Rows from block 4 of a small image classifier, named by matrix and row number. Rows with one number belong to one channel. Each number is 128 + 24 x the weight over its row's rms, rounded and kept within 0 to 255. All counts start at 0. Numbers have three digits each.
After each channel's rows are labels from the 100 images, of 14976, where the channel reaches its highest value: "peak on" is the class under the peak. Only what is clearly more common there than usual is listed. The data: drawn human figures in many poses. In brackets: how many of the 100, against the usual share in percent.
# convs0: expand pointwise conv (model.blocks.4.convs.0.weight, 192x32x1x1), inputs 0-31
# convs1: depthwise 3x3 conv, stride 2 (model.blocks.4.convs.1.weight, 192x1x3x3), a 3x3 kernel
# convs2: project pointwise conv (model.blocks.4.convs.2.weight, 56x192x1x1, transposed), outputs 0-55

convs0.8:130138124047118126151135127161128132144151127157083119127133145093122094078126118129100143128128
convs1.8:155165156163158117121125119
convs2.8:120124147152078142118135126095128189133105126130128129085166165077125131122127125128129123138100127127126088200121128114125135091145123128127071151129096105121128121105
peak on: arm (42 vs 1); leg (29 vs 2.5)

convs0.182:128123125115164151126127139128131131121132088133105068118105164096118103053105117128129139128147
convs1.182:136148149146137121114081091
convs2.182:166133129098129071117127128142129214127115130127128125093126136062113131137125120126126148189137127104127103145171131127122127107150120128129134127129081151121126095139
peak on: arm (56 vs 1)

convs0.134:149133120126128145124127131103128071131134102095121120122127127104087066128133129122149132080181
convs1.134:132143150139161157151146167
convs2.134:145118129114131129065123145132138151128103128079122126128127127123130124129130071055118120073128076129162128164125128122122191130098125126128145131127135127105100125130
peak on: head (74 vs 1.1)

convs0.90:086107122128125133132077126129114172133152149128139146129152123140159128140087146202126151115125
convs1.90:177144141109120147088130132
convs2.90:128111088129124138128067125072158132128132126128136148130132128128131161126124203128074132130128129127128126146118133103129121129170128065116106111180136143130166135118
peak on: leg (44 vs 2.5)

convs0.96:178067129151128099123105115135132079126129077082123127152128134159123127128127137129148126129101
convs1.96:131163149150135137107093094
convs2.96:128106181124127133133123160155126184129128120137139131072128131102127130131107125089127113127095087105166102130128121123124126127126130149134159130109107128068109051129
peak on: head (100 vs 1.1)

convs0.54:129128113115121128158052132125121078097111118127161131158146081132136103123148102140139151133131
convs1.54:128152148108136159121080106
convs2.54:121110129125108163117118126129128128124094083138128140128125124113125113108102130124141112091129130176164126117120137049124125128139127161136118057167133132143116095068
peak on: head (93 vs 1.1)

convs0.143:129125139096126129113128128236118128126137102117120120129163137118098129107126127143128138138160
convs1.143:086112114119152151150157148
convs2.143:119142125156107124132169084126126084131146128180091147113147117126169128076132130140124135123126146137104129129169153123102127093093129128123091125132124047147146129131
peak on: foot (64 vs 0.5)

convs0.83:138146143130140119136122126119123116128155128125117172118129096130112170134218096128129127129082
convs1.83:109120122100135129073108105
convs2.83:109121111195119187129130129092169127129135129129119140127128123210104155128138127125128112119126128128128126154093110130133192161100129123128119134136129081128135162129
peak on: foot (64 vs 0.5)

convs0.84:134121107121139139144115128202098132130114070130132096143129124103123121079086124126130129158142
convs1.84:104090120131123134144077141
convs2.84:084100128134115148145134128119123060083129125154098120165151127128116100119126128086073129102140128172130155117129134105096123133125127128120134136137120124127191145179
peak on: leg (30 vs 2.5)

convs0.122:126175144121129129134117128127107086122135096126092117117179109123136105133119131134128196178132
convs1.122:136143134137174147139170149
convs2.122:128127211133120129134088147129142132123116099077127119107153126130122123118130151119114127057135124137141094137125058113142128124125124130144126180091101127128129138128
peak on: head (94 vs 1.1)

convs0.111:076065123138084133145118097129115124121145134114128185119119121164121138155128158140132143102129
convs1.111:134137168116138160089152139
convs2.111:133128032130138129157130126128185083086130123129126129150096123143126126136123128128109114170139130140104163099130137129102120137128130069128132087167132136140135135142
peak on: torso (53 vs 1.9); leg (40 vs 2.5)

convs0.75:132134128115130118113099105226107128132151128078128130124151127114087128124107126149128129128126
convs1.75:151137144134140155099099086
convs2.75:129128131146144140140139117135126086128187132157132143060121126134192192128165133098123129129128163118104109132145153115115126116097089135134078127113132124145130114128
peak on: foot (56 vs 0.5)

convs0.186:129132125097141155126123114056177144126154139127123134128096131079121092120129115134123131077127
convs1.186:159166146134142150102111101
convs2.186:190121128127094131068127113125131219144121130128127129124129142080131138128131098106107162131131120130130132201132129113128137100158126128107127128150109122112130128124
peak on: arm (43 vs 1); leg (40 vs 2.5)

convs0.35:100126123100112127131125128140090128128134092121130135128131110129066125128138128218130139161127
convs1.35:151148161150168131139157137
convs2.35:122141128147117127169131127130128126130128090137125129147126084126123096011086137145130124133146135132123127127136128123108099104134122129116128134148079128139175134092
peak on: foot (30 vs 0.5); leg (30 vs 2.5)

convs0.104:120120030128127191130129117126135143123128160129126133111126128133139107130107142092120139114129
convs1.104:101115138098112105108099093
convs2.104:122134130097135117132172126185112126128110081147139131110090126106114119126126130157146101157183140178130121100134130193093084128164129127125125106125107144135110109135
peak on: foot (27 vs 0.5)

convs0.127:128101120129131129126118126129128128125128052110128121128131127132105127128127140127231128125128
convs1.127:137129129153155150164157162
convs2.127:107077120125130150129119129128127143129127138138079128163152126116082093128061129128133143110117087126130131124055162102128099133136129139127131099168159129126119086115
peak on: head (100 vs 1.1)

convs0.145:131116123138160133125109137128139091128136052103080117123136127136115097115127139113188133100128
convs1.145:134122121156165127147164163
convs2.145:121096131126133148131071131128128124116129127131114157130130120123125128127128128111135126045107068141171125097083130114128126127130156128127129127126174128128097054127
peak on: head (100 vs 1.1)

convs0.148:124115130071128127127128127167130129127134077122128131166137127124111126110129128202128136182140
convs1.148:140141159142171143151149153
convs2.148:116127127157114126143132086132129126129128128151126170126143091127129127012080147135122128128128128126125127129129131128126124114127125150127100126143082125131135130056
peak on: foot (91 vs 0.5)

convs0.173:148109127127171124129092133126167102128138076123080125133131132127125071110130128124182146116122
convs1.173:128152142145186154131124124
convs2.173:127067159122126166128099136162134216123127121129126147121130124103128126123088127106128126090128081113185108125119132125127128128126148153131134112127128128110115069125
peak on: head (100 vs 1.1)

convs0.130:112140140094137134126133137103148182138141160142156133179139129047132120128126149139127131120144
convs1.130:102092134142164151134152152
convs2.130:128166126127126137128129105155138138135128140116147128053111154115191127142133128129076142140106134039107099184127120141131126126139113136125106139129134139122126130124
peak on: arm (44 vs 1); leg (34 vs 2.5)

convs0.56:123126119119108192204082114095113126133139144164144137125152108117138107126116135126114142129131
convs1.56:131140116141139085140133077
convs2.56:108047124134125176136128127095130089049096128130142148128132134146157149126128160124132111156130186128126128124129134073132112133112129129133124100142128128143128117113
peak on: leg (30 vs 2.5); torso (28 vs 1.9)

convs0.110:111049124127127161199128126159110128132102118134126130111128130126132127119123142148166121102149
convs1.110:105104130108150155131165161
convs2.110:133127065114171136127112120118131128092109130128168176128128127133146133131111143129116130127108128101134128131112133057144128137141126128127115052176188128128110123124
peak on: leg (79 vs 2.5)

convs0.47:129120148062116130130134129188128122120129127127126139125187132116113149102143091171129162124129
convs1.47:114105138097147155100160150
convs2.47:122139140133131117163134063129145081091128121136128174107126129130166128121130163148112134129128185118130120129134136097118143100087100147126119128098123097195127100153
peak on: foot (85 vs 0.5)

convs0.2:110129127121126126130119129111130128124140131123139144128149126135127128131129123253141147119113
convs1.2:159161153141170145113136122
convs2.2:128119128135131128132125112124128137151128110128129132128124106126131129106123176111127161143137128128128136160126128125073097126146065116058140124175124126131176196084
peak on: leg (43 vs 2.5); torso (40 vs 1.9)

convs0.36:127092129128150130128119124120142127127142102098122125147146110130128128127118127105241131125127
convs1.36:132140166161165141135155141
convs2.36:125047128126129147129092118128130182128128201132098129128178124111129127151106134121133128119117092128134130126073164107128090130134129135126128126140156128128129082125
peak on: head (100 vs 1.1)

convs0.11:138158110116125117134172149128088127151127220141125129121128129120147140150131121126099117127089
convs1.11:087162129092159131122135128
convs2.11:124121133129197129164128128129132091055136125169126162128116122150111131123120130127127080124113125067128128120134129135125125161114135131140128129080128128125125109198
peak on: leg (47 vs 2.5)

convs0.179:116133128069128128127128109220132121143135130126135130137167128102128118095129085140116131127134
convs1.179:162162138130137159096108143
convs2.179:120117143210072149131134099139129128144127130160127131083152127131150151101126127128104127127147170129074110175140138095106127095116121132096102136132101116134139128099
peak on: foot (28 vs 0.5)

convs0.139:131128132131123126127160113089082105099135154128112148097107139135127164197153148133117171127117
convs1.139:114157156091141140087129129
convs2.139:098182128124139128135134129150161040093121129074103154168114117196105122128118128136098128101156120160128100111126125126127128145115129130140111134131131130131129134152
peak on: torso (93 vs 1.9)

convs0.49:105108127136134161151091098131116133141151154144127166124169113186121129132128173134089153104144
convs1.49:138148130152165138159165146
convs2.49:127122080145196127140129132112143134127130123128175132114116130129178141141139130128140129142110130128138179113127135127129112123150133029130168079135129126128147122131
peak on: torso (64 vs 1.9)

convs0.29:122116121124118165124119106133136192129159100105089165125130107129074114125121168134142162128140
convs1.29:124113097157157109160158134
convs2.29:103136101179130104122131125140144175133198146139083162170126128123128128128127126149132114147101097072068132122129140137118129121127174079120140122132129126128128128136
peak on: leg (46 vs 2.5); torso (28 vs 1.9)

convs0.176:127127111115127100126121165236128123127147125115126127149147130111108134106129111139121158129137
convs1.176:136126131131164148101164166
convs2.176:116115153156108129132127037138128103131129128178117141133185111125156125125093124128092131082124129135128130148128146112127130097095126128115125126149115055118130130128
peak on: foot (75 vs 0.5)

convs0.20:091128114129126159144185126133122128130108083135114108119132129128145131121127132121125128113220
convs1.20:121122114127135131130180174
convs2.20:162140123116170128130123126130160103058124131088133152154111134175128132141130144144041119131116131107127127129133124121154153135113158116145115115128189128145112128148
peak on: leg (59 vs 2.5); torso (33 vs 1.9)

convs0.138:124128129098115104159130152120090129128194133069090129131128114116137141146124130127160133079121
convs1.138:167135139155162144150151149
convs2.138:130083135110158138142126107128103127127127145153137130087162134125120164200124129108075126128164133171128126157125130129177093173135082129123099154128126136126148128129
peak on: torso (36 vs 1.9); leg (34 vs 2.5)

convs0.55:128135129126128128154131137128126079133121103127126128129140117128130111128129126154242128128114
convs1.55:122171139152165142140139155
convs2.55:130091122090128159141127129128129150129071127127128129125128123128128128127075128116130135120129122126190134127026129093135127128163125158128131126152131152129126127077
peak on: head (100 vs 1.1)

convs0.10:134095130128136129149108130139108045132078110130126128120152129145137128133123135167185126116114
convs1.10:115129132168157167143150145
convs2.10:118103128128128151128109129125148132104074092128129189127128127128129134127098152126136130116133127129197128128057126058128129134132127140142147105182129128130128123098
peak on: head (100 vs 1.1)

convs0.189:132121104144129112104129122219083130128102101134129116109111164144129143138125147127128102162128
convs1.189:118141143118143136108079089
convs2.189:157127126126155129127132127144102127170154128130146107057068128074150133125149124100144133144106128076125112127130134139123128119130118114128119131087170133125064101113
peak on: foot (56 vs 0.5)

convs0.14:179129153139123122129104135127137023129129104112103128127152130150117121128134136123130142127111
convs1.14:110136136154151150160167151
convs2.14:126096173152122156115105128139128128128120103128109163118131106116130159121129127120175117063134076151200097102106130131112142126128142139124132132126127117128099065129
peak on: head (100 vs 1.1)

convs0.141:127114120151142128130128213135126128145149119124147128135143159080111189139136129132143139097131
convs1.141:137141142150179153147152139
convs2.141:142112144128142124142072126144128103134133127177161128127128128127129154127127143119085136124108128097126134131137079132120127142123130127091129130109125100014129133158
peak on: leg (46 vs 2.5); arm (26 vs 1)

convs0.123:135128130123117121142110136108123066133134144128132133123129138161124128146231101120114130125123
convs1.123:106149131099140144074127122
convs2.123:063152128174118178129131125126181112124129121129119143106128117166081151129132099126123111120139131181128128133092127126119133160102097128122104129143124092126186140151
peak on: head (100 vs 1.1)

convs0.22:116140164107130128136080087125122132155130128130078128101181091132121116168097127156130126115110
convs1.22:147143158152162150144159143
convs2.22:107138130134194134157047180099150141126128128129124133128141133116128141140127155103140101125130123117122127135101129126122127133195092080118126156115115143125174131128
peak on: torso (52 vs 1.9); leg (28 vs 2.5)